config.toml
dataset = "drawn small creatures on textured ground"
train_examples = 101725
crop_scale_min = 1
parallel_block = false
shared_expert = false
positions = "conv"
head_dropout = 0.2
epochs = 10.8
Rows from block 4 of a small image classifier, named by matrix and row number. Rows with one number belong to one neuron. Each number is 200 + 40 x the weight over its row's rms, rounded and kept within 0 to 999. All counts start at 0.
Before each neuron's rows are labels from the 100 images, of 14976, where the neuron reaches its highest value: "strongest on" is what is common among them; "lies over" is the class under the peak. Only what is clearly more common there than usual is listed. The data: drawn small creatures on textured ground.
# fc1: MLP up (model.blocks.4.mlp.fc1.weight, 640x160), inputs 80-159
# fc2: MLP down (model.blocks.4.mlp.fc2.weight, 160x640, transposed), outputs 80-159

strongest on: yellow; striped; crab
lies over: body
fc1.61,305,194,203,193,257,221,157,176,255,215,187,162,167,228,204,216,171,139,160,228,226,236,194,199,157,232,206,133,259,264,158,243,174,254,218,203,249,185,179,198,164,212,246,162,210,200,187,179,162,154,171,87,167,119,144,203,229,202,185,228,199,229,214,200,249,195,164,175,141,276,122,201,154,241,212,250,260,192,172,267
fc2.61,135,195,218,201,118,219,242,207,199,190,188,182,257,200,222,229,260,157,176,229,207,285,209,137,164,143,164,262,192,137,195,208,188,137,139,219,237,247,175,222,241,176,160,150,230,230,192,244,214,194,198,220,212,234,168,244,182,212,190,214,145,203,241,168,206,164,237,208,214,283,190,241,217,166,190,219,165,155,232,179

strongest on: crab; plain; white
lies over: limb or head
fc1.512,159,154,162,212,210,131,144,228,212,200,199,202,238,200,256,193,113,191,152,224,164,183,147,272,162,181,253,178,183,192,199,131,152,224,209,178,175,182,176,197,167,105,199,147,164,158,224,144,118,219,216,213,117,240,192,231,176,159,254,233,161,216,235,251,242,184,219,186,189,244,137,179,183,207,266,265,129,141,215,161
fc2.512,256,229,211,191,204,124,252,250,190,141,193,213,147,207,168,172,202,173,178,138,203,184,203,183,249,93,159,155,146,268,175,223,191,143,197,192,169,180,181,206,196,218,207,193,194,166,121,156,203,219,217,221,195,209,182,181,199,109,180,195,127,167,173,199,129,218,214,170,206,265,262,281,200,171,218,178,195,90,170,188

strongest on: crab; purple
lies over: limb or head
fc1.136,152,164,221,237,225,259,262,257,207,217,175,175,299,200,247,146,215,229,152,213,186,137,187,242,122,238,174,273,230,219,232,141,218,205,197,293,195,201,208,207,207,238,171,205,219,197,223,208,147,195,222,206,173,220,133,233,197,221,286,247,199,158,187,171,198,232,260,206,221,231,159,185,126,225,239,227,145,246,249,248
fc2.136,220,190,136,245,205,160,186,176,204,203,208,183,238,219,166,209,235,227,189,179,166,193,142,201,182,150,83,176,69,184,179,250,191,208,197,224,233,208,174,204,191,160,132,150,241,300,124,275,152,152,209,246,211,181,199,137,141,186,155,215,323,196,173,264,215,208,156,218,230,212,225,169,256,151,164,185,240,175,163,199

strongest on: yellow; fish; caterpillar
lies over: limb or head
fc1.574,212,244,220,161,279,173,150,207,218,171,198,235,232,211,278,216,180,200,191,212,191,193,217,178,224,193,302,212,227,148,285,146,174,165,188,264,208,183,179,169,265,206,278,203,210,163,216,266,185,246,213,103,233,241,184,197,175,222,196,232,229,189,280,237,159,194,206,202,276,139,175,178,265,160,207,230,225,290,206,179
fc2.574,237,190,160,205,125,271,135,133,269,244,190,243,172,148,157,218,202,206,221,189,192,182,210,205,249,157,176,243,189,221,192,164,217,216,167,139,155,140,154,235,162,150,242,261,140,229,222,196,230,134,210,237,179,208,247,217,222,231,227,206,176,200,143,199,247,191,221,211,226,153,265,280,294,138,170,139,230,198,189,229

strongest on: white; plain; creature: beetle
lies over: body
fc1.205,194,242,192,198,168,200,191,179,192,184,177,235,209,236,299,124,140,239,217,122,194,209,157,292,164,191,252,210,157,257,162,200,190,200,212,107,174,173,199,223,170,158,101,202,155,264,181,132,112,221,273,157,206,186,171,205,251,145,211,217,169,201,142,208,150,209,122,145,187,219,268,188,158,224,275,159,162,152,245,265
fc2.205,246,233,199,152,156,203,129,211,298,215,200,252,136,248,250,192,161,215,165,244,160,193,176,131,276,227,239,244,234,230,234,167,179,168,214,73,210,128,252,251,93,186,245,285,174,201,237,195,221,219,191,167,215,224,228,210,196,253,213,229,145,299,192,250,190,195,225,161,142,217,116,200,200,238,160,166,188,195,134,218

strongest on: yellow; white; snail
lies over: limb or head
fc1.515,213,185,162,258,201,248,177,238,235,168,160,215,243,230,273,167,190,219,163,234,211,200,146,287,146,162,199,205,207,260,215,180,168,168,250,222,199,245,190,216,195,137,229,224,188,174,223,169,139,188,215,130,168,189,235,233,206,207,174,256,204,219,182,163,171,170,259,137,156,278,203,153,179,258,226,208,257,202,179,228
fc2.515,151,197,196,188,216,216,201,262,219,137,196,218,168,180,215,158,190,225,176,194,199,188,233,194,279,175,219,224,278,232,153,214,127,226,244,215,245,197,181,215,211,195,220,190,178,151,123,141,145,237,232,238,202,237,205,325,231,168,157,160,183,193,218,210,188,231,212,141,173,221,171,220,128,243,234,119,261,172,179,214

strongest on: crab; large
lies over: limb or head
fc1.575,244,188,147,213,229,180,192,217,250,261,236,240,214,200,220,195,134,218,154,253,242,161,207,226,201,166,203,93,215,225,170,223,125,163,259,240,180,288,240,217,193,198,233,161,234,210,146,223,143,227,260,198,148,243,146,176,145,133,237,266,232,200,191,208,203,187,122,208,142,202,143,160,154,209,253,173,218,245,176,184
fc2.575,200,163,201,190,195,210,222,194,228,241,150,194,246,153,221,170,197,190,171,167,215,209,191,179,216,97,201,237,206,190,217,150,181,190,230,128,183,199,171,271,232,251,297,245,205,198,171,162,239,192,231,191,179,275,116,251,203,171,210,195,152,172,121,145,141,165,268,140,184,282,249,221,202,194,193,171,174,158,212,262

strongest on: crab; grey; dragonfly
lies over: body
fc1.337,195,221,139,178,241,156,214,246,160,187,188,122,205,202,184,177,142,171,203,212,152,214,142,216,188,199,172,196,238,176,210,244,213,288,255,219,219,211,255,159,198,288,266,191,225,229,129,170,119,192,199,198,219,164,92,154,162,231,226,207,239,204,179,213,194,235,161,142,234,194,160,186,143,196,295,170,217,158,195,150
fc2.337,182,204,234,208,206,132,200,189,184,184,218,228,199,218,193,187,182,228,201,251,175,222,243,194,129,220,179,130,146,152,163,186,231,197,163,232,225,233,208,121,175,123,100,130,279,211,191,265,207,181,205,164,248,165,237,174,213,254,206,225,173,246,253,178,219,194,141,287,206,155,167,123,255,220,170,220,181,237,210,235

strongest on: large; pink; white; coat: spotted
lies over: body
fc1.343,198,198,220,169,210,194,123,181,268,230,204,162,197,175,291,172,147,283,194,200,152,237,152,201,196,182,262,228,194,176,157,214,196,165,262,186,247,139,153,207,172,168,192,144,254,260,130,169,156,230,201,235,180,214,211,171,128,181,203,260,244,245,282,165,223,192,137,201,209,242,194,251,169,191,238,106,210,179,219,129
fc2.343,221,220,163,190,218,243,189,293,167,179,223,176,148,185,158,183,178,229,157,229,201,241,213,179,264,239,244,209,209,236,175,229,185,178,241,172,266,208,233,235,217,187,303,203,132,195,226,167,198,188,273,169,242,171,173,196,244,221,196,118,162,174,196,209,196,215,269,245,59,231,150,167,123,276,135,189,213,172,115,152

strongest on: blue; striped; snail
lies over: body
fc1.96,240,179,180,215,220,205,231,175,284,259,193,159,159,278,246,224,206,235,164,276,204,228,222,184,216,152,208,229,250,276,257,200,183,207,192,224,158,179,154,204,184,211,173,191,142,160,177,158,111,240,205,133,176,180,219,187,132,239,138,191,217,226,160,234,209,190,230,163,248,203,222,190,226,293,201,208,205,237,204,234
fc2.96,238,165,132,214,152,222,211,168,182,213,184,180,170,207,187,231,186,207,152,216,238,274,259,217,137,138,274,219,79,187,225,184,229,125,164,252,169,202,232,167,222,194,177,118,137,205,208,172,184,287,198,159,148,167,228,185,170,183,187,199,207,187,159,200,184,198,109,183,232,213,233,285,259,216,212,153,266,206,195,141

strongest on: plain; fish; blue
lies over: limb or head
fc1.298,219,215,209,225,255,220,220,238,277,169,172,209,175,162,251,233,155,218,155,176,183,193,231,259,135,159,220,133,215,191,223,190,114,230,274,239,184,218,144,205,187,209,275,217,209,180,107,216,127,146,236,184,161,203,176,209,176,201,228,268,217,252,254,201,236,278,157,276,223,163,179,220,154,150,129,214,234,220,249,245
fc2.298,202,214,230,189,195,202,194,175,124,219,205,218,203,189,167,218,232,141,224,133,196,183,207,198,268,154,225,162,259,179,210,260,178,178,142,244,223,221,232,270,197,144,146,194,237,159,234,215,196,170,191,190,251,130,172,259,237,174,170,192,204,148,193,235,201,156,187,131,130,207,174,221,161,201,197,181,188,194,151,93

strongest on: plain; beetle; red
lies over: limb or head
fc1.569,243,222,185,234,247,210,166,267,272,219,251,191,202,273,230,142,201,184,249,229,216,195,221,213,161,163,230,120,222,215,211,160,174,205,208,278,214,162,143,171,127,226,249,163,216,306,157,184,175,213,239,109,181,167,163,172,226,208,225,281,255,196,228,234,180,299,158,246,215,247,197,237,179,163,181,213,190,255,235,201
fc2.569,252,138,194,223,186,238,139,238,180,234,96,206,199,152,161,198,221,189,244,164,210,181,200,195,287,113,247,191,176,259,227,170,195,235,199,168,184,218,175,225,243,193,228,221,215,181,164,140,156,146,183,253,185,172,160,195,267,214,236,172,183,148,155,214,189,243,194,188,192,180,218,202,199,133,216,201,279,201,175,180

strongest on: white; butterfly; beetle
lies over: body
fc1.295,200,228,161,207,176,183,116,133,216,206,105,207,213,231,216,181,157,261,194,155,189,228,121,285,188,235,256,194,175,240,233,196,187,164,259,91,207,93,255,198,136,230,165,217,209,253,198,160,237,299,223,209,236,217,156,142,177,147,219,224,128,229,200,173,225,198,103,183,159,244,229,230,151,227,213,191,145,177,229,242
fc2.295,201,240,269,222,147,209,170,258,261,178,135,253,131,208,202,236,259,125,271,225,171,182,193,122,239,197,206,197,307,277,226,195,213,244,224,188,143,230,187,196,177,175,237,264,211,202,199,203,232,149,142,196,173,262,273,224,224,272,210,210,243,194,174,182,147,176,186,242,207,179,183,247,167,244,186,191,216,192,202,188

strongest on: plain; white; fish
lies over: limb or head
fc1.233,176,191,191,221,197,149,129,271,247,174,177,247,227,177,248,132,241,234,203,189,170,123,172,249,244,248,246,176,173,126,160,217,214,202,169,120,163,165,175,189,247,190,238,186,215,222,180,212,184,168,154,218,197,249,199,138,209,152,141,224,192,255,207,221,263,235,190,183,174,136,243,157,207,151,150,176,119,236,231,155
fc2.233,196,162,168,190,156,240,196,170,181,186,194,223,231,241,231,186,146,193,202,169,162,163,262,164,210,190,263,242,213,137,224,144,221,134,141,170,227,120,230,227,240,180,174,226,212,259,215,94,220,237,202,274,207,207,189,196,168,244,287,174,95,197,197,130,210,223,205,210,217,220,241,181,211,182,178,190,193,233,224,159

strongest on: crab
lies over: limb or head
fc1.176,271,235,189,165,236,161,143,174,218,265,182,149,169,257,221,187,114,154,146,242,230,120,145,214,96,239,239,131,103,182,237,226,167,210,184,193,239,177,237,208,109,239,206,136,158,238,198,168,120,156,272,184,208,122,124,257,152,182,181,200,159,199,199,182,182,209,178,145,217,237,123,207,162,244,162,203,212,115,191,221
fc2.176,193,166,195,157,176,162,229,149,219,171,194,220,173,198,224,254,231,227,204,167,180,351,266,167,176,154,168,207,158,213,185,269,202,143,118,176,242,215,204,196,170,228,193,215,188,185,185,187,282,175,164,183,191,182,166,225,176,176,148,207,226,276,163,165,224,123,165,125,206,227,184,246,254,177,201,184,208,173,195,162

strongest on: white; grey; dragonfly
lies over: body
fc1.610,200,258,182,188,183,129,220,275,231,186,257,152,186,239,200,208,212,198,217,282,207,171,172,169,194,207,188,200,221,210,259,185,160,156,167,239,224,181,240,231,192,204,187,134,264,286,165,194,140,140,199,146,187,214,177,103,186,201,185,258,306,280,209,192,201,152,168,170,268,217,179,165,209,227,182,126,145,154,218,211
fc2.610,238,143,140,167,161,226,158,184,167,171,136,302,165,209,190,236,192,228,234,208,203,233,265,217,205,133,214,243,79,192,130,185,206,211,163,188,218,143,148,105,169,162,203,172,196,217,88,171,241,227,200,195,157,112,118,244,200,210,221,219,179,184,175,228,181,175,181,221,241,199,149,228,284,163,238,140,258,210,295,137

strongest on: crab
lies over: limb or head
fc1.139,212,224,183,197,192,204,144,239,235,238,175,158,178,213,238,186,123,165,118,266,225,143,212,211,170,175,237,174,171,245,126,168,148,199,239,208,155,189,163,140,157,231,296,168,185,189,189,198,74,187,195,134,192,199,146,283,147,184,175,267,240,189,188,276,198,207,154,178,216,223,197,199,107,235,192,202,212,213,152,193
fc2.139,167,158,211,169,190,182,311,98,207,212,217,177,212,217,210,230,243,200,139,256,221,239,231,197,152,67,170,237,135,186,246,223,229,168,165,204,185,220,208,199,180,206,166,174,170,220,177,191,262,192,242,167,192,264,169,204,205,239,222,200,162,178,151,140,146,136,228,221,252,182,273,252,198,208,218,215,144,197,250,255

strongest on: blue; red; snake
lies over: limb or head
fc1.116,238,216,195,275,251,192,247,220,248,173,193,219,180,245,284,194,172,243,186,276,192,199,250,129,167,218,192,97,184,241,202,222,164,158,191,160,216,200,169,193,101,173,217,156,207,245,251,230,219,187,274,119,209,216,211,233,124,242,167,256,225,224,188,229,168,267,127,256,228,195,135,193,164,213,133,196,104,223,225,198
fc2.116,211,207,151,158,175,257,136,153,170,169,195,238,155,223,223,240,126,240,206,228,176,245,252,178,146,284,208,197,158,199,203,144,260,202,168,177,220,132,224,191,199,148,204,165,185,272,190,161,237,244,181,189,147,157,215,187,203,295,255,222,141,198,189,123,184,174,186,263,195,196,138,204,256,156,223,291,225,212,195,142

strongest on: white; striped; pink
lies over: body
fc1.313,247,189,199,130,222,195,145,228,189,178,172,239,133,234,264,231,118,225,151,205,115,194,193,272,141,224,281,271,176,197,215,215,175,256,188,216,257,193,152,203,80,174,247,177,250,158,205,229,167,223,166,167,229,166,226,120,194,221,210,178,185,290,255,215,258,124,189,240,208,218,162,184,213,227,240,215,239,293,215,201
fc2.313,195,195,133,202,117,235,222,201,200,169,168,170,114,164,132,208,200,196,209,193,244,207,240,178,195,210,149,188,242,279,135,213,173,202,155,224,185,231,142,157,214,218,231,211,145,167,193,136,192,140,240,250,169,210,208,311,242,215,180,111,158,194,205,228,177,237,220,207,142,173,207,253,172,199,186,211,223,120,169,269

strongest on: yellow
lies over: body
fc1.138,213,218,158,206,279,208,204,218,278,194,179,198,230,149,152,125,183,138,186,208,240,205,91,227,187,182,227,130,258,237,250,222,197,260,247,180,186,266,155,229,157,182,211,179,220,229,203,259,196,173,234,147,184,221,161,173,240,137,152,159,265,238,263,254,205,227,195,223,211,173,147,203,247,235,274,131,202,205,254,193
fc2.138,193,171,263,175,189,211,199,166,147,217,175,287,212,175,194,278,163,136,185,243,287,267,196,103,119,238,183,191,191,194,201,179,275,201,210,186,189,258,212,279,185,191,159,189,214,182,199,250,304,199,200,227,212,212,251,161,197,206,162,249,240,203,216,176,204,152,216,183,238,176,121,219,152,161,213,195,192,162,212,233

strongest on: yellow; beetle
lies over: limb or head
fc1.496,161,204,201,210,223,220,164,169,244,281,177,225,249,180,178,217,202,239,188,227,246,206,163,287,94,238,273,215,182,228,232,186,267,194,212,185,226,218,196,188,178,204,249,221,191,175,183,215,220,213,199,240,138,181,182,203,152,177,261,197,166,137,215,177,212,228,203,188,209,256,256,214,173,200,233,257,167,263,264,221
fc2.496,179,228,233,171,142,195,219,192,259,169,245,249,249,170,180,197,168,158,222,134,245,99,262,188,244,244,196,256,256,213,150,263,230,226,249,163,205,192,172,188,250,197,234,194,211,204,184,209,229,230,193,240,221,210,252,173,220,174,176,196,206,174,171,191,166,168,240,146,245,177,215,196,241,168,154,155,269,223,209,285

strongest on: white; turtle
lies over: body
fc1.578,232,241,194,269,250,152,202,244,226,226,236,171,199,241,185,134,175,205,157,231,172,226,178,182,219,183,215,169,244,265,163,175,159,246,232,133,158,166,213,247,137,253,255,233,147,171,177,211,191,234,233,179,208,204,163,183,228,257,174,260,237,242,220,257,201,185,179,181,203,212,237,237,130,204,200,190,209,165,241,265
fc2.578,156,235,274,238,215,184,224,291,237,119,176,183,192,228,108,168,191,163,218,157,218,205,250,161,242,201,182,77,246,167,239,176,180,175,221,251,222,235,161,241,224,257,186,289,210,225,223,193,280,172,181,253,193,265,201,230,224,206,176,252,264,224,218,210,205,241,220,204,240,249,249,148,130,222,214,156,202,181,278,215

strongest on: yellow; scaly; marbled
lies over: body
fc1.381,169,190,160,152,207,240,245,206,255,226,203,201,269,147,200,200,161,153,143,224,252,179,159,200,145,224,221,176,212,186,287,148,238,203,212,203,179,207,159,192,207,208,253,231,243,271,204,258,176,200,170,125,176,262,175,163,262,162,134,223,237,234,252,248,263,185,259,204,182,211,151,220,203,171,277,186,225,227,223,237
fc2.381,194,189,251,149,221,190,200,144,172,221,191,272,225,175,228,268,168,164,214,244,214,260,236,124,136,294,191,197,185,189,239,164,289,194,201,169,202,203,196,252,194,202,138,189,242,215,226,254,283,185,231,215,196,183,255,142,209,241,200,235,226,199,197,195,212,150,194,188,255,181,122,218,227,150,235,206,240,218,259,249

strongest on: blue
lies over: body
fc1.109,169,196,195,171,228,183,218,147,282,220,152,183,216,239,204,191,163,150,162,301,215,188,236,164,169,174,212,245,197,262,249,215,207,220,185,201,159,218,194,105,218,236,204,220,133,184,220,203,149,256,234,118,137,177,199,203,129,213,186,215,210,232,191,240,179,183,138,207,274,158,244,285,248,214,190,153,179,217,178,157
fc2.109,218,197,168,192,179,218,195,114,228,252,155,178,206,182,182,254,229,176,157,198,254,239,271,172,157,243,300,243,103,176,184,182,243,164,179,221,159,207,253,133,222,205,185,156,165,228,270,173,220,225,211,159,180,186,265,224,142,226,193,177,134,209,155,120,229,168,102,178,230,188,217,279,287,301,209,142,231,241,193,196

strongest on: plain; caterpillar; blue
lies over: limb or head
fc1.472,240,193,162,214,209,209,175,286,232,173,234,171,171,182,265,187,162,168,208,202,200,140,223,232,159,205,217,232,221,244,180,179,177,235,140,213,176,173,171,175,134,225,214,113,226,194,206,274,138,169,248,62,172,205,206,178,219,155,167,184,201,228,230,242,162,193,172,243,201,154,208,202,180,143,196,201,146,315,194,260
fc2.472,181,178,184,176,181,205,149,282,229,188,88,190,213,207,151,125,175,211,257,203,232,145,197,245,270,137,206,171,207,188,195,226,158,254,248,223,228,205,146,218,271,207,244,177,196,176,144,115,144,130,196,232,155,163,150,264,244,163,198,172,156,152,196,196,190,257,231,153,164,217,277,229,163,124,207,205,266,151,222,234

strongest on: white; starfish; colour: grey
lies over: body
fc1.133,259,229,162,172,245,167,212,214,203,218,200,129,265,156,219,189,197,206,231,192,187,253,129,176,200,208,225,209,239,246,240,206,173,274,265,230,183,142,198,139,205,240,232,231,220,176,162,163,112,238,178,233,176,182,152,132,173,217,201,197,210,281,245,186,196,236,121,138,220,208,213,216,206,222,247,176,183,243,232,187
fc2.133,220,234,218,183,168,139,210,226,251,252,132,230,220,229,249,243,228,219,189,313,156,209,219,199,150,261,217,205,192,189,229,209,206,157,173,192,173,159,215,189,190,175,119,175,270,231,257,231,242,143,214,143,186,143,170,172,195,182,186,239,133,199,205,169,224,192,145,265,224,202,122,205,257,234,160,213,147,251,247,266

strongest on: starfish; dotted; crab
lies over: body
fc1.541,203,208,195,179,256,259,250,293,279,222,181,138,249,216,253,153,169,103,187,135,257,176,207,269,183,201,174,172,196,228,179,100,134,242,205,164,228,188,193,217,216,267,286,188,209,225,197,227,108,207,216,148,170,201,115,277,143,184,246,181,139,204,246,151,238,234,186,219,257,198,208,187,116,235,239,161,205,239,280,275
fc2.541,155,175,214,247,205,152,187,139,172,199,197,191,193,159,152,195,224,223,265,213,155,196,169,158,174,83,160,192,167,174,204,203,196,225,200,162,135,201,197,228,167,72,166,140,212,242,216,304,177,177,239,278,320,154,226,198,177,269,204,217,206,129,205,230,239,160,187,168,222,197,227,239,275,135,164,188,226,212,141,159

strongest on: white; striped; snake
lies over: body
fc1.300,210,193,179,235,157,172,185,250,197,149,186,166,215,190,306,168,117,281,191,211,165,238,195,195,241,174,219,223,156,206,219,216,166,154,235,167,211,161,221,173,178,237,244,153,187,241,149,134,198,214,198,157,198,250,145,148,133,194,244,239,224,322,241,140,209,209,174,195,216,206,147,233,204,226,268,164,148,200,263,155
fc2.300,252,224,159,169,215,213,185,263,218,115,208,189,91,162,187,184,137,254,207,230,170,233,189,167,233,174,176,194,204,272,179,238,189,201,263,132,254,178,192,220,224,182,286,177,113,190,149,190,146,212,280,201,220,139,178,158,222,226,200,163,179,177,186,191,179,191,219,233,70,220,152,191,180,212,125,179,234,128,145,146

strongest on: plain; turtle; fish
lies over: limb or head
fc1.529,128,243,197,275,189,174,252,201,198,176,157,189,293,204,184,225,234,202,197,175,189,182,226,234,223,209,221,222,174,128,143,161,210,222,157,175,210,184,218,204,238,162,248,181,225,237,150,179,202,205,220,232,191,190,115,221,165,204,168,270,256,251,251,245,253,169,239,228,198,231,195,218,194,245,222,241,178,215,210,233
fc2.529,217,191,141,202,196,192,186,275,195,214,195,211,163,149,158,245,173,201,221,243,211,230,188,219,211,169,162,178,218,285,188,219,183,214,206,151,211,241,130,194,174,228,118,190,148,212,111,136,223,199,202,196,225,203,137,116,242,190,172,188,181,195,147,205,199,196,198,192,146,188,213,190,236,203,171,165,212,180,154,221

strongest on: crab; large
lies over: limb or head
fc1.237,182,149,164,183,201,204,191,215,208,230,266,165,226,204,228,189,135,191,112,212,195,149,199,267,169,162,166,153,189,184,130,196,138,227,274,207,219,206,144,159,190,225,254,180,190,242,165,143,128,146,228,231,179,149,140,258,170,195,266,222,211,248,181,190,170,152,159,146,180,156,175,199,154,234,198,153,204,185,193,302
fc2.237,166,185,196,191,173,213,263,153,234,235,201,187,170,162,185,230,231,216,93,222,201,233,256,165,223,102,180,212,127,248,196,234,238,197,164,176,182,237,169,227,196,232,214,178,169,189,194,174,276,152,240,219,129,257,171,190,217,183,213,178,144,168,153,144,186,150,257,236,192,165,226,237,159,167,248,167,203,144,191,289

strongest on: yellow; large; beetle
lies over: limb or head
fc1.235,211,264,236,211,274,264,218,239,223,222,203,203,281,182,284,201,171,204,176,181,225,204,137,226,131,258,237,262,209,147,258,110,235,212,217,214,150,210,157,201,232,212,258,229,203,251,233,220,121,250,200,174,202,142,173,218,203,144,211,267,143,146,223,178,191,216,243,206,228,223,184,200,208,216,199,210,184,267,197,247
fc2.235,203,201,250,196,174,195,215,154,265,213,195,266,204,199,200,234,249,188,240,153,205,170,271,158,263,167,204,243,175,199,254,260,191,171,230,181,183,205,181,203,178,148,185,185,186,269,156,206,238,148,229,264,190,233,267,213,201,175,163,198,204,177,157,250,165,230,237,187,274,190,219,249,225,130,137,177,254,178,251,244

strongest on: plain; yellow; fish
lies over: body
fc1.48,144,214,235,238,240,171,189,289,233,145,125,231,248,194,222,206,175,145,218,247,246,138,177,201,177,179,232,158,156,190,236,196,168,193,217,146,170,222,186,275,163,213,256,228,209,211,186,197,144,220,223,164,211,302,173,146,251,182,220,233,238,292,274,278,190,174,245,176,198,223,170,198,130,175,170,236,149,248,186,215
fc2.48,138,245,230,171,165,190,241,301,202,214,145,185,223,140,135,230,225,150,152,250,250,245,201,153,261,190,200,159,217,188,224,209,243,148,255,208,203,263,148,232,210,243,173,188,183,166,140,216,219,162,142,267,198,256,150,234,259,108,172,202,223,234,254,226,180,189,254,196,208,217,159,225,144,241,231,137,213,148,253,271

strongest on: starfish; pink; teal
lies over: body
fc1.127,205,234,181,190,244,164,227,203,235,142,265,141,177,196,142,188,101,155,187,231,222,144,175,169,183,214,248,148,201,280,157,182,189,247,168,224,177,162,230,146,163,225,273,197,273,225,136,215,224,240,197,151,255,164,167,151,122,225,172,212,201,298,196,225,211,281,163,257,227,198,167,181,195,269,180,296,159,254,198,310
fc2.127,233,202,170,223,199,176,252,257,247,214,204,167,145,209,174,211,304,186,156,244,203,232,139,143,135,211,178,125,201,182,233,231,243,294,185,208,184,239,178,206,243,198,154,195,156,137,250,272,207,150,197,213,191,211,234,152,234,244,102,202,174,236,254,220,218,181,142,176,168,228,247,266,226,143,207,217,173,155,163,236

strongest on: large; striped; yellow; colour: pink
lies over: body
fc1.571,225,195,231,172,189,233,114,252,246,209,229,160,174,196,295,226,175,265,150,209,189,197,144,174,188,171,202,173,231,162,233,192,177,170,239,183,220,189,143,227,241,261,265,229,241,253,197,216,212,219,164,196,201,213,186,182,172,146,240,261,255,184,192,154,230,188,221,154,172,217,146,257,148,235,207,162,224,225,248,107
fc2.571,228,187,227,137,203,195,203,214,264,227,242,199,149,211,240,201,189,239,218,219,158,211,192,218,178,231,162,204,189,273,171,235,143,175,191,171,173,228,251,226,189,271,285,157,144,140,236,245,168,173,269,203,251,201,187,103,220,231,151,128,115,153,175,181,151,163,209,197,116,256,158,201,180,277,157,169,230,159,152,148